A small segmentation model, trained from scratch.
Training: soap at rate 0.0021, 6600 steps, batches of 256.
Rows from block 6, named by matrix and row number. Rows with one number belong to one attention dimension. Each number is 128 + 32 x the weight over its row's rms, rounded and kept within 0 to 255. All counts start at 0. Numbers have three digits each. After the name is the row's rms in percent of the matrix's.
# v: attention query, key and value (stacked) (model.enc.1.3.attn.qkv.weight, 384x128, the v third), inputs 64-127
# proj: attention output (model.enc.1.3.attn.proj.weight, 128x128, transposed), outputs 64-127
v.15 107:140086141143163166173097136119075119126100099107178153096157136119121151103145210128142177119161156149120089097167110154094146111165115146059176118085161092127142046115128100142110157100139111
v.16 109:106131170132126164153206167136094130132106113115044125108108154116137114128159153166160115106131128151125128090140151194123109172107108166125070088092144083161154115115081133136103112096153067
v.17 105:142134137129113083147111107137060179126113116112018124164130168144120197109135096081109143139138121142115118109115151138088191081167188150151092170136123134141157180209123166192119110135122137
v.18 090:088167182133119087124131056117106067080079107119192142153095156112108099097058129155135179059150134104170105058144152110131111094065153132154091103104112134117082123166134160151146070127139140
v.19 088:132126121111139125133148103172143086124168126046103110131128067100150135126111169064127149147119139126153150120184076194175212075133150199159138108177103110115131041092104090112128187041134123
v.20 106:166152129133123161168222142077161130128094143142127139059063116149134090115066107154111104091124135106152103161127124103102120155129132105100109088143166088123082155152104090145172129112176078
v.21 100:132130183128105094078142134125137213129073188107147162165076152096148147145125105183163103153094131139146143084167117145114129116163084120088115104088088137157166092098140072148161107161113122
v.22 102:104078137102170108055158155143111114091075139086125161141137179155106126143067109122175131163144116070149091148081167140155168101093096141126140143130128113128177139164092085171102079153137106
v.23 110:147053147086105136172085104082170149139153100177094122136117106187126129150082119129206155105115122128063171119110071098136189145126095148150123155096143090105129125164118132140128087221145145
v.24 097:089120125120169174136087148111193140128128164148159061124137151111154123171166113178079149088116107149162130148090066118113141160122137165102066108150163059098119130204179139129115138082155073
v.25 095:082143163013158131080114093095079147026200111095151160138113138146161163120146128158137135140122140083107074127134127139107110134149113119180157164141219152119113142110137145117139094079169157
v.26 096:099129117135121108135190125127130071099149146148030124164152105123143131178085098066101122084116136191152168146196134130134193052138124147131150114147119150192100177095137106139151188144114086
v.27 102:182152123115110181137099132148124149112122109096077091141160176161142151146158115151175073151106147113128141153096153160144105110097124120119140069077123103103131210157145085147115143149089100
v.28 111:128130171103137093127137125112160199125095129172071132122117142085149129068110094112139087113119154141158135122118133133124110156117131137081132134080163147130138115090134053122150128044179080
v.29 100:180150150129180159150132139173077182041090143109191132081124074118162150063160145124160126120113087115174075165144109140087067166118110131116146153126128163163139143089139132121123088120129106
v.30 104:143157168121127144122120165159169190089157122126081140161159115109182080030110131104159127131091150124054150092108126102077102184120174106101105128111141160073103100081170106156179143039139165
v.31 099:095147160139146070115084153122175115187128170112130157165176125114116106179158120080169145126093091174191123105153136075112128195149158141088101094067139156120115092153103090099174112068084187
v.32 107:103053164132103093093140103132181165105104174092134144134102086119134100086091117113157145204129113092158163166153150114134115136121092141114109124110092135082121141167186222155089058150133133
v.33 104:128121118101136154181130065149169198108149090103108153129155130116127160190095111100102143126147066184171073171111110134171094118111043148150129122092051120103115143060125146107145120113119133
v.34 106:179160141154107139134109105191160084095105063099147086092166115171129141098113095121094173144159157136161099099153104087178168116135112111165079131112132109141090132130132134073139162160160139
v.35 100:117171191163085051153109072110119137097120091098124151118165091169140183109162104136098099096118088099163079139158075097125119121139102143187159104081052120151115106219135162146083151163105144
v.36 108:200105146151117125175116140125095139088116089133104185169164199146075189180147119152139099142137177116097101145122162129157161105147114057098108093098142127082122139120114095183120157100155119
v.37 102:141062113079155128101137104104117148102067116113064125158104100146206124091157131179137163192102099158122147143088135122079082137116056145111072126144121174137082083107128144146123120176139174
v.38 099:082122090121107171115175109164156163108118193135138135154101144183143139130109108127109162129145096096120171157144156118112044109167122117111140105025199085117133088166150119103182174147156130
v.39 095:155094089160138095127139146112149178102121077097115138125153174166158171113165170087143190158112090119157110106131148111126112126141125095089188095167133164144146170156133101081100104146109169
v.40 108:063145169158140125155198100129149157121142106198136116159128165214151131109150130101125132073085137155115131144100120154050126166064127138130136155133121089142132135122129185142154122184140095
v.41 094:190091176114139176108083144099105151123139130088153105130133105108131120141085137127162142132156110122123081128101168168084126055079162113167071090100097070108121149124166116105116140107093100
v.42 109:108140155214141099154128127172138160034136149189117137152134123135087128119150093117166099139200126149119122151137118138101145134089099110129093136104180126082128112144149142092077133198136143
v.43 100:103155073161140096092127151119126111146124116128065144132219182104099123082113109092106146100142120110126077105052159128116090107109082133145136154157110145143095146084093132128083095141091156
v.44 106:081156154107097134078132123115138137099142177149126181161137074098123178103110115110138112182104124118141125143185169180131146164099134116155145152121140134117126102108140161112083096115137089
v.45 105:180124217145081132142064152129100176078160137117178149163138101139128176141161111154138125125148188165138145143053105157129106097177163153100123109131128136136068132149117075145103121136151155
v.46 106:080146110130118115128082132131119190070136078101159171166135200122128145088126151106122139112125148096115106085191167138134151160145115139138148193128143111155082152106136110140201089143144107
v.47 109:158182122105160163166121139171120164160142135116143103132123081087088124044110096134091073146142125165127160086160115153102193059139161127071104111139116118112157107173108148075147148043120204
v.48 104:112108129198144097110121153123196121147107103076085127160175183000130052171123179101129156142142160129129127123098075111121128123098140099085207062102143115132171120154087079130144107143142156
v.49 108:102066146097208138154079120095152136180083112126165116162080161151079123082116148085133121152159179143152103157189195160124110110135125140191127092087111112148151125199125115091062122115156170
v.50 102:121173168128124118154102140089100118110157171132121118162192084103172088164119120152068126117079146161102104180165166148061143116113099102132085112091180153108135129151098178129120145104123171
v.51 099:099124170094098141109081126117091139082167110135111157151061150130121142100094094113082083111134120138126136111115222149121162157136173076168131123102089087175122112136110123146208126167110061
v.52 104:079088145158117091138128103157104122180120174146058087077149127199125123145132127147169118145141159152088193134125174115081121166088142091194041148157083084152125098146115167084102110115140172
v.53 111:157116123100134142093096137134134161173086086108104171099129145175139138147124112139159129154162116147113127096160091078144174116098130146189065094131094115064206093184097155197103130141129110
v.54 106:111104108102133135163117176145085109081127091144138132133086118158103124200129128165133097130130147149099119104144109152095098141171106107101087097125107120088062174143079151156158229112180144
v.55 102:081128074120098144137111096149116141129103084129044111131107063130111113096114142112087126112145102072112079094110151133156131116130135156113154134119127179119131228057094155142108112156160149
v.56 103:176166140104140088110091146114122102154140091202108127110140111131161110141175094098084161155100075184139132118153170108063129110100131161172150132111156087143170123105115143091170102118146072
v.57 098:132132141157099110088154162181076117084136175119137103131138110112126116072138132192157139100133096076137123109056217145101105135124107139178180100186148131118170090136156153138134138120094172
v.58 104:201181163145091122131121084122119125177088174143124123127075135147110142145143168127115114099117139150095108125108222144174092142078157109173088139133052143128110181090162095143162056136136120
v.59 105:133101109091185136156151069107101099158154069155189161146107077148165100159197119147106118142135155137116149146104166154143099162104131169100072111153125100081210145144145149114158097205082118
v.60 105:180139083124167134155084137095171096083188119111114065128165131118139153148120110103041131079150144127106122106196142106151135142109179125151159125153084084096144176085078108141157087106094129
v.61 101:076216123121136100172099070180176159153130136086109131098116156114171152076075150112126133120089133129107110091141141141147156147159091145107128101229152123111087066176143112145126128044118115
v.62 103:098098125111152072118098136133126139091170106152136111095149164118149128129164120157038157175112183120157112121080174063146087127151126120102099096133113083167169112095133128156158168080148110
v.63 104:116091095089085115135166134103123130147096087045140127119086085094082156129112125111189135145032113198093151142152151136073141105130111147101114088147155153161160157077135157102113145106103117
v.64 085:105145110191059094159105148144153131119114094199109054083126127180095118100107134084097102117122130086165089139109139114139053113178141129167132130145129164071135115125144129115149126147107105
v.65 087:150131164125174151124134130147147096154122130191156179113112140173164193090201140129152092092099125142139121152162107055083108129119141121175124140137145101108091114144217179077157111179157172
v.66 098:176121079127136140111130133143126105155027124105093131091136127074134136075119158098178096113102195124124154158158183182129139064115101137155089138074057126146152095125142114120106135096120142
v.67 089:126113141131120120159148133157168165162151163163057113133060129104171128135136103077167194119082148185154096123130132136150168121119131098113058084089091122146099157164118108145081103104141142
v.68 093:105120149122140126162091151153128150092110115115122102058109135155142158156144157108161093110141153150119079126106178143084181172157140126108140134131141130244085140118112117151134146114140124
v.69 084:132129111128112093102150042102105179142199164159142049094097135142103134112122055104155149086144147172114136107149171156084131100105100123130089159170105083108122046085106185156139108119091116
v.70 105:104128160119167124137159127151133104189134140118111132100136075126158134066163100139151074093140056159172132104136169110098169122162086121226119137119123130208138143118139131102173089100105091
v.71 087:098124102124138135174139108115199198107113161172162129177129156143129138085081089121146122150197091088127125127114106129139135088089169080168136087106120165034144078130083121156120143138149124
v.72 088:154099133164158135177076124131128131091140100046125138078145135140142085145115111136075124093099126121152114113151109128148117151128045128112092149135106135181065111145225164053175119150096101
v.73 089:111104236120137107115157135171073128178106122141165165138159098092128076095155160142134157178169133055107123113128131167175099143097161139124097169122098130121084133107055095134173101133103088
v.74 086:115172109119138164134183147054071126130149108176115105101133061102103129158138162109153172110086151138129116176122184117100134150147127133132094132115091181085094117152094068187094150106133161
v.75 088:116087083115141140133161156105134098094091100121144126188105112133146142089133094181126140153096047171169119130104116103171110107151106121091218143140107144064175144128071132160120132091159102
v.76 093:075169136124110141120113112079135125130174120093170106192136123068146092177114187101118120124217186110122108144129099090104141075121109065104100138169099178068115100118070117144099130136128085
v.77 095:094134132139163129172154119123072104112108112143145138082171120177137091152174135072133150090151136141098091150161133094105129114139189112143123155142137051155079140142107187135104153141145156
v.78 093:151129111125128091116134096169202156116166131170155084095171140177108157140113144167181141113074117121133124147066132163130165189134145106140056069104081127083169118124111120153087180097139117
v.79 078:102132200118140058205107125092205161151147131123120145151120083148123089082128094104152145126158126166164058154100150197116160131155153104100089147150139125132095077135150079142146087130113114
v.80 085:138169098169152180113111192143124133151082089151108107074159091101191151127132086104149109062164095143123150126166115111097098128136084081131048125116156125176133099173112172148128101106179141
v.81 083:145120107132092085111060095129150095156095201107111116156149144091144114136136078102068148058109107158128102082117162141165141082081147157167156177129079143198110075147157183153116140157094116
v.82 080:132163138141150105137088125117125080123183098059140167118112070085111097101176099137146160136107153092083064121165117149095164073121155133118122171136096099111166093109173124114176168162074126
v.83 085:142121130132101118095117121084169169150114174067110114171099211194179124120113129108138157136150109124122141097150135176206108123076127115106122121128194123122116151115204137104129149119093130
v.84 086:103102101120141122153166120113101126082147126142155157137060062160136130128139059202211181144148143108132113137105112131076194160161144096160156105150155048210119126100161171129095134116125156
v.85 093:170096093144159137111115090105083165142125126157093086162109139153107123216166135152124167179106120148043117180129115109094121103100132100210087183153118145098132120196161118066164075158164136
v.86 093:137137128104150130177118097140065160153149101129080138144091163163140158128119076128142096135130089172164111116124129167142121120149161104134182136090102093220141177143165128153169040089122150
v.87 101:076103093058131104083094132141169096122134136093097063139134142150127110157104124129161141143106161143055148101154155131145184125148131097130110103182134086146148104155144146185141105080123085
v.88 094:089127101113076093152118133120102145148119134108177104163213075125113132108200073114062136172126135135114131144177160162103138124154178207130169211148083173104112108131130117131188128107186127
v.89 079:172172124133096081155078101152181111113187110109066142141140134113120126101117146087141089149093161125128103146148156031129122157125135140138100161166109146141111131143117165156132152170117132
v.90 091:160146120146151117173157090107128107113139125077086138176150100149114119131201092154125148146118128120123149156125118136148129136171132129161189180170156103170138106152117108153071165193108178
v.91 092:122133126095089131126128141122161085117142153095108171216058127141087099109143137101107150165113176092106156145159090099160145100188148182148159170155089199032156110103055087121128142139127142
v.92 092:077145059182083099150113186137093092113133053106152133163074162198172093149126165091144124105161160157114151130130155081129144070120123183093133109143114111086113127151105178132105122161126116
v.93 089:150140179123122153161143151145182126059118082134111137162142182120124110143122130141156105109155157171076162129146161202139102096136118150090158101147116090170123128204119102128133084093081117
v.94 103:197156169198119075113128131150089125110193118163103184133183218177167134116086113126129097108075104128141184116098145147129178106153156154142121046136138121159088091076122130134147163116125146
v.95 095:129177100168100097118149101188135162148110109140124144182148049140158136135131124101104099125125159082131214148117185128100106085099160110123102115159168133140131159129096153212187184081133103
v.96 102:105077137148192161147080117147122146107172176169158110126113115106120142167118151116063151193115095093121104135194188093153132160118124131134131147214119151060137098116161110128150093143080167
v.97 104:128147139075121118080156115137124118099079067144122149168160124094208122129083122065120147133106114088157083095108119186154126125081108162082210162122171172157125181031164138099100091068109085
v.98 094:028134151128157137086158097128162123140143182120054112106136151073102122090124125170131119136085138136096092121088136139138158215109124093127102151097095142074131096151182174082098074134083092
v.99 099:131134166130132155109110148125109151135167167110086172166126159113103160127085122083129151138087153107062136195189176166128121192109145117124055228116157192119112132129140123076124148135160119
v.100 103:130086128182063116092135177097144103147135123099135197117107151178114118155101079116082088113108097127153113046085122118146116161188109176139144125176051098146115131115134153155100098130134146
v.101 104:117127118104153112121112127149136154088127136075172139062091121106170148065180142183105079156152160154131150131100144152127068138140138122134112140173152112072148097130126144078150078116142143
v.102 120:103092142072104123153189109101110148134129125099157064146112108108160075122167143108138087090143100128140077137185077119184141111156166168146114138094086101169132120101141127134155117059087102
v.103 095:106158127170180141103176118140138164095088129122168153108156115114131125104094109146154189136122165119142151133134135232070125139148150093117137076077047124144177201147111126120173165182108110
v.104 106:157120144090130115115146141095116156092121169064104114112084114163138094090106109173105144138113126117164115130110163109085094104062179135165162133149113106165125123157180049154154119166156139
v.105 096:097125138149157120133099071133113135117150099092116107159086128104080134186108135125067130145165100056162137110078169082116109124111120171173172139171129156113074146113092098085125131125154110
v.106 093:134189168178107096105164111101110157111123146085057049150130121121168153152116102178118173182123141123138129067121147130154180072121076097132125117136093184125094122155147139129084086159102127
v.107 104:137144155161142159141091155113143093120100066096105099210203112119150090173137106110163069185176143118103093127178106148137132184090103072101138134143145108166128142124145160122128121117076166
v.108 100:164174119105191124145099108151195155082136115133147140163191132071178157112065120119101105133182115139122096124084068125126094126099139133181157128117099116072125155104076098150155193101117115
v.109 105:107159147120136131137166159082144183194149138124143155148157044134158162151107087118134122163137116188105099153106192143068118174163158101122140118104130060126092087099101131075118117079199147
v.110 106:095131147140112057096086121112124147185114136121090101137201146118161156121126175138087144132057153105114108123125080195098127101131145127083087171122113128096120040125107087139145112156073114
v.111 110:179212108126080130121103179181129125208139094160138137147125154071090122151130127160125192097189154112142106087221101113161110121141177118151162103081168132157112106105101126111121163199130134
v.112 105:105124156119175084123117074147121083157137105067127081084166110170110128124146158131122109125180117127129113141093145144138111147120116096104097141102155116130102166066162120106123100086093049
proj.15 108:133168087129143110114143155108175160084115110080080070092064108091121152137147127135143104083122110089160095161056091136133116161085155093170112116176117190141128168148123067168121149126155163
proj.16 102:103165148090154103150095144134154152194177114176099148084094169091081137116120110106098137136114136099147124066052071104112135082145150132170096111165140188156135109089145151122096162149138140
proj.17 104:110133099167108153130098140166169113110161118088115205119081127093142123132133149167081207112160086152154161120138182151085097128136058117164133200146175072118119128108153101132152137116093168
proj.18 093:131177145112149189121152136115102101071187145085132100113103122125142140109142140182111165114123157092107097089163140140212104031187124158162203159152192119149170148151112174143126128130110109
proj.19 094:177146131243162141168132131174073059131196138172140158127147113135132124106112123142174130151125078069099100116071132102131163122185141088154066116151097152137145128078154081145149144098122091
proj.20 112:112104091129120091123124142101118172106165119067097093111104118096074189234115101107147143143115141078127147125146114182190086067105103138119060106077155165092098108175110149177112159106091162
proj.21 099:101152127176165093162121108143135091197144154140138099090105151132139130113102082105146107082058094157119153166154154191173130133109168133132170128168090139115106103133091091115106145093147107
proj.22 102:147153152135092171161113102182109107146176155171126146041156090123080086169137156197120120138077172119119155109148094144139176068122120088128126109165156135154131094105121141116127138183116157
proj.23 105:094086143156154115097157137150115120153053135176121183087118164139135152163106150126125168104179071075108184085113130136198183164200104144145183116097129108173149105129132112079105134168113145
proj.24 103:155161165089076133105057125093186133143093101150101105155140131153064142130059119137158096123146116139094154160159171109116043168105104147111183077127127147088150143155151205143072120125138180
proj.25 093:100111153102117187138107164191129063161097098141102104062182112145152165104094202137122154129145116122139127122061172157140111135118161075123092100157176147130128126174189110112173114117120171
proj.26 092:127110172094190130095120117141085190072166185147094190226133096136135121146109121112142176140115112094179137136128157117118125166143078101090115148082092141107118127155108092095136116126100203
proj.27 102:135157127143157174099149097074079122117138117155120146078105179080149126171155134163126153134120129162133125130148147082211126129147140133100109137173154161143170072132163136089085171121173116
proj.28 103:073166101073169121140126130151101179157134071096155165138051187093055113105174136114088099131091094108153097148109134153070128132144161183130205092142132127121167118119081118099189127138110152
proj.29 097:130111129144129109116112121151152110140109128152138060141087092159161136099097088183132160061079095111127111137162074129137137108111136155153121132226116097085117136143124146077172173127071110
proj.30 108:140153153151106123078126153099160168097159170128135116096106145141117210096151125116091124132156092096112127079142156089147098159154183138101134066130151123140132191162068121117151096141156093
proj.31 092:162089165096128080145125100136082110097139117123093117147092134085182097157149129104148166124146137114138165171145131179124132194071110218107183099156153124140172167113126115129122092155132155
proj.32 107:124137106114095102135178122104112121106139032110128135139087122130126137125138105136087162180100130136128166152131168045102140160117149157097153141133180106095159094198205148096149177125079159
proj.33 093:097101104129121085096103049095087104133163135142136156032149193124170162143147124138089140088075098164130079087132170135147103109142143129121121109149072116048104113118154093177123109150104122
proj.34 103:131092106180097131177117143149107117114163133166168117121130179143192134118105205180154049071092120136124154124126099106140102097116115086076117096177126119131201173142108125124104129152096083
proj.35 097:154127176112109182183099083106104136127140171107145130091094158185114106150121148111128134129139196130147099127104127077089126120155116179097106134095101144115070173160141147047101143110181132
proj.36 096:162116205171103159119113179154135112125083156144183115120147080170119152123183137140166096154142150090091161124175094171120095094109073114107120070099100183131097119124123143174081122121113087
proj.37 103:100141145100121108157103090171146114074047147074105115125124155103133109111090151104145128093092043159072145127143066121145140159154172135104183148160134120098117132132186155160133087162142166
proj.38 096:149143162119139067134143119132098107061150132168129116153140169156127077094156126122133126166171188171078134177170186086089167134128084131163132110150149108123093135135147147153129075149137159
proj.39 098:140150125103098134166145142042110134130113148152171097183120122117131058064110138148140110148108167153120103154126174167090113118163143114105124089091114151139091059114147155112134160150139138
proj.40 114:156143138137192170135091150088130161182140104118130108107150165138148084093151196134125157134157088160093120153151121109092103117150204120159071119136124102139160154090147102096103162109151103
proj.41 092:095103173152083163147119108116136149148076103193099136133157160112100157096162112130107141141162118129132078106173083132145143148129119165147126157146087105112184142133065122109043130148159136
proj.42 096:117121167086171110157128135105155135065120172100174087088084107097161083160144123100120174145104102108144141110119093135121084155171101178130104060129095095119195173251071087155111160139065118
proj.43 092:108141113090068177123153116152151162108116125159188167082121130079100129039104115102124112119086149100128135134116151168136118067134173117166118123132118121090102110165134161113143131125144146
proj.44 100:097179071148106113113119142101130113125138079106066155168137060199121102108126114160089142149146113160099115167092126142162131129194151144073144146094088162144118145104134125129128074154142172
proj.45 101:168133161139119147141116156161149164127101150098165113154156125130169172104120127095093156100123139135126124186105066077140181156082185072101153098159133151074123115117120076167154170113154113
proj.46 108:081106099110143127108112211055104135141074125136016116131166117139141043107145166161153114089100135150118112126149116084160084119105200104146133129129071146176089132143155150073116153130149127
proj.47 103:110113092155130089086150143120164163141091172136127089128133134166135120105133099072170108108103132098183164091126203111123163165124111080119138122183140099119152128080112117161122090123119174
proj.48 099:145115100101173111120088111156106116109142143185124149189140141078113171146111097143171133179073119113115161074111119152126141143104109144153113138176149114203080061112190152108126069117145128
proj.49 104:153132130141071120161127156154127124131122062146122158153072123162147133153154127091095079176079120190122139202149113169121135127178125144103148079124123049128111046160110086098197105140127153
proj.50 098:149134139092066111116136143085127159150181180147093145090065126163066142102175131099103144151174111106118117136142084121120116202180169168112240148135109137131122159102103093108060146111109076
proj.51 094:076136166135152127119128140102107115109065064113092177085143132182125106099177133162198078124119045144125092121092118122146173143149192151204093160129129091147098132159145076109107173108127116
proj.52 096:186105165113121196192128122114139127129069077171123047101173164201148100159122156139156114103132100138172146154149127134167145160175097126146101117170141120111173130172127118079114130196078107
proj.53 105:088094142164111114158113135189174164116109070110121150179109110104159112140184128124157143097187184129140123102105137113140055117112106127149153148097121127083138108107095106117175036071119188
proj.54 103:127168167160099146090079160119134103125080167163141157110102158100112119170216141104132154129136153172158195134152141159130127135134183080105152145131132061191132132103138132154155166147145125
proj.55 098:135183100121096132157137146126144120125107187093118132083120184139154147040113141091171107152090103132116163115118120146083088122154154124127131176077106184095136077138107141124165136053099134
proj.56 096:163145135106115152110107153147085115131139041141151102134117160126109132146157145118207131117163165121063119141200106151133130049153122133135122149181081110085138178131122110103085145158160137
proj.57 091:085145179053140136094150132059140115117116087117165191118107113100169114124125118163129137130072186066083115099070115091157152202147078104180155125061135175171114094119117123157116178064201128
proj.58 099:101150100088178169152150140125149088097118105113083146119119072166071102120120079093150089159129088145138069086166108060145115118104141144215140127067117125101139101113097082090104143127063119
proj.59 101:174154114123117160099104125156166081119078052145133133084085172095147121129111093093102186140162140184057144072122114138121165124136136086120114124075109108157144121076132150185123092094119125
proj.60 102:100143092140142112118157143151141227129149139196141143138089149121160130129133158133132130146117155132127136145178154137147134101142157129129161116080163219087084054101143046114092092150067134
proj.61 094:145124118102150132061069164082135135178139115116103070113176066057124134114164159134098099075135176075114096154091125148052126087104190160183146072129130084123136124095114115094144103142134134
proj.62 107:137082147112130095107150113113175098149085140161120133160080122099178132185176146190134119101128109180090138163159139083151163068151153106111134083178116136106108091092114095098086094027157122
proj.63 100:112154122140146140095134159168138162143118158073157065111134103107087092104130126143099139109100103130116105157176150172189191142157082118118116156131119116074101116089162181130142159070154164
proj.64 099:112083157110161110069144085146139115135099089089150176111148143120121133160152109116119101099094163178114100101146142114096155086101055127136133148109158113092087132144136134082087184168168094
proj.65 098:165157105167152160156126133066126156124116172134129169094159149182135151105134153098115161105191176091118097164123103140162085141200109133107109118093167136170157086128140099116110124100096108
proj.66 104:097147149187130056141143110092155173124097140118131078130130117165183109173097106177103074122083019116142128108117131119107175158125133151132160074133135120100106089123202122121111130108135130
proj.67 099:186157116118145166094131162138133117153148124169126202171118067113126131146132182124135100160144177131144116132153098101178144115123158138112157157107136087123097159071121197177231109112103072
proj.68 095:125096112116139156137197092137099114140185155161111148191138119126168122134143136122131170132100128164120127115121170156102097119133148108215117149143073114142118103143151107099172132128161162
proj.69 091:139137083131131122126101122145109115163051138130170144134121106135169182136120145170088119165118085121111135108159169124173140085166169148121139129072140159157044103188082144115161137124065081
proj.70 109:124056187141112137104100147105127140086082120153141187145178082118132122135125105133077068101119155128045125098090118080092118157170145113106159107111105101198131122089103152115098094122193107
proj.71 100:178116171075142175126150114154087113158203058077137154114162069116113094090115077182104118182046091076087155128125142073135115126113099170163149095175068135205123115119090163151100158086133169
proj.72 099:087140181156140145120133143196109140141071114148188106179074132145129169123129143123087090138127100139099087108105117131118145111153077101157163152135135134129139124107156089064149071132106159
proj.73 091:116119101131176113163140158082097099075160109151132099206177156107125159155125115112158119173112069083139121028117144061155132160156079169124133104163095113129161154133170182138076168137130162
proj.74 098:100154177126166108109156117067158135108119107106068200175098149085116136153155122098148134140098088125124112134170150162134153182070114079190168105147190138119156129103073115150167178123113142
proj.75 098:163185099091098092161104078105156111101129094108109104157168116101100084088094112142118100120117161109119102184147124088140133100172188207151151110166138140097166096079092111115077107112115118
proj.76 103:052132121136127094044095088094147085146152121144117088150105077123136095119082094103104091155140160178185207112139119190141129119134091131108119138123146165114139121130117095067141142128152153
proj.77 101:123181163104144141196075093144122104125081096094068098143109151121131154111122125177158123100113166119124144119127134192203142204134155159175095117119145156145101149091090138123092095076162058
proj.78 098:119070114149077120165159060092068121136142109034203219074132140131124113128134154171146167145106049163114119113114103151128163100094133139157118192119109131101080137081149127093146075132141095
proj.79 086:137134159151106132123166099133110113101129130196199135117141105059165163163108165074108119143118132078102149137154118056111152136079114184128141149124131169171072131093138175085152188122123143
proj.80 089:143085142172158137106200108184132143177105114162080107146141103217135140102091078156141132176101176184163143097177120147106135170190193097132159137174131101135123134089084150161059130102171131
proj.81 089:123139173149138125136085151074083092178075120081156146115075103079207074113116166125094096157113114135121107160160066163133119119094125115120121098112108086145118084151095167075095110137171168
proj.82 086:100186167166113121119089101125052134191157111107133155147109165108143158136128143111045117162183127061137154052104105158121116129126143099114145113159113157072073167160077083091115094149155095
proj.83 103:112160069137175155121104074134104187174121105118159082155091075118136162135101129129075091081124066152156146144088117119029146079125141078133137154089089183112114097130098106090144122175157147
proj.84 095:109146114095132154178145116169126097093106118161159147130117108082161165139085182200146182149133119130121132142116136145157116106152114096181120092123127103136101166110092126165143146158071089
proj.85 107:173094076115175165128119151110166162145146184128166143109131174104128247134070096131122111091105200128196067133185177158122177182107121184148132111167107084110161150120139149128122135106068150
proj.86 100:136116120119140175114149184133126122163126162111073143134116127096135096127045145123180164174120120139098086193147084047140147122088137170169119106140119131125134190161076123086118111102183087
proj.87 112:143128111102146111134101077165096105141165106127120123139187085111136089115094131126141094214115134107168191122146105164094141110090156095140127112109151151101091120066188148108139105172085188
proj.88 099:163135096149102111089101138152150120062154114144154184057104099113164134111111119148118099117162140113140096129109155156124112166101119105146186049190169208144132160138139157111055138157122106
proj.89 085:113110100163146069169049139170146173192122085119106139127158147135135124137113128113187073142150119142138086075158168193122125105130097107120115130139185151178129142113112154097121143121125105
proj.90 099:112117120128172144168112089157115160129049124145133164168147123096166135116154137141146109139106149121106081153150162090118104127080077167146084081091131058157114140156111155148103098092099146
proj.91 094:144115104117135077117093134092104150116225169078109121092114121062070126115172179106115128121148112134059129136059132124138141168082092172107126063141107102111161161202095114157100087130172176
proj.92 108:121103093088151104107107151170102058118120092128088098135135162109130141132124154125149173123153144139100182144056074189101111165143139113165136170096176143168205071133123111169149143122155072
proj.93 088:062095164145104083133129104186116095215070124075138073148108096119110130177133164101168128083097114108168109124079116134137163191139168181196095098092135180089100104154175150093103113063172152
proj.94 103:155109137149143135133106112090113161141083152154077144140100172113146101150185172119144167152141136143094128084148179119169169080173149115088168122087171104150117099153098168104122143136158152
proj.95 100:165152155148078151109145140152068162121101130128050104105099095098159127089131149134197122146122162117161151084118090126097081108192092119156120123172101146039132131170139141118094104085133093
proj.96 106:168110097140073148122139108124146188102132138153125087132048082062099113165083135124139097090148136099115151132099099195137140093167061083095106103094121136177139134120106146115170099088152100
proj.97 094:117132169135108176109111137153132107086135097099145147131096124115146117095102145141104112111174108139059162146139160081133129125138108213134119143126161087229117121090159164135080119107139107
proj.98 099:095108127105118123078083160129180092110162143127125118142077172157118130133132117106124140117159139120182081098171114180096157113130151117141130143135153105161135121178088122161167107107057123
proj.99 101:145130130100152125053090121150135144154085028167135175125089121086149133149104143164114121086157158121136084074120144148098103097142177113125131106142106121115132087137151083117122190162135133
proj.100 103:130141139142134152102093111198111138067106128158084109152155141122152140167142067075148116147100160127136172202192133145102085129088191114162086141192172116174080093135120140151112129147095114
proj.101 102:157137132109041102115172126117060120182171122097077163146095135083071123145187151126117148127199070139071142101146138175102162095080100154115135130137119158114124153135182110133128163132175139
proj.102 109:133152188097148180189183166168117130106197170071213184165122119137122142085121122128138152138103080139152151136138119173131143096123136127084181149100140162146175162183112084158143149120154117
proj.103 097:056134172120141144152102164138099112135184079089113163057171073103055140106115166155129135108148137133160120093159130072136088173128135134166105120112102159085145120166154155160120178109125140
proj.104 101:134122148103158138086163154121096117107198125117140143160159141116049160158084176140132120134106093170184102153156117114090170162104112095136141133136137138089093144101137161176088107166125138
proj.105 098:143138070201098140117111134120120151187150118177119142179096166159169153149151173116164152088129089102090119107140080104106135169101078074179130143076106111144059136099102133079119141155137124
proj.106 093:110124154080128151099064169078127152139159162140074106145096117154105104104112151113117089123150067108163098129131074166114114177140143114075096094140160045087135147068155080135109148150184138
proj.107 104:066139092135060105102119083099113128123122118161098135103120121167114073141125176116175177094112158152130148181062121098091082092157153108105083111107095096105172134103052121159181143155203105
proj.108 101:133076113157066129111165168130163128127074116063085115099119108110092144131096140128133125209129137097079187108173046112153109127127120166158099119082073128176143103079073209161108144117120123
proj.109 099:092180059116138187152166163131104084088104143100113130130129170093168122159115165115072092095105070069088138100132097160128102118111159112112119145155132144125104165110141117164127050155080132
proj.110 105:093089190152183077151114134072179139138131092084117168154073134052135145115118073154139124147097090150169157103109119145148146137151174139146109112175147088117165104120157133163122144109104033
proj.111 110:179121143145091124123139116146100189101117112090161072158126094080154185098120119102118162154081119181065083121097173162114135134154200119148212085124160112109116105050176198094138144163142144
proj.112 094:133116120159151164165103178127135068136104155159169098158133173148138132102109094085127097126145112166163111188137101097158105147158072075098208147189098091179177169175157153142130076091148079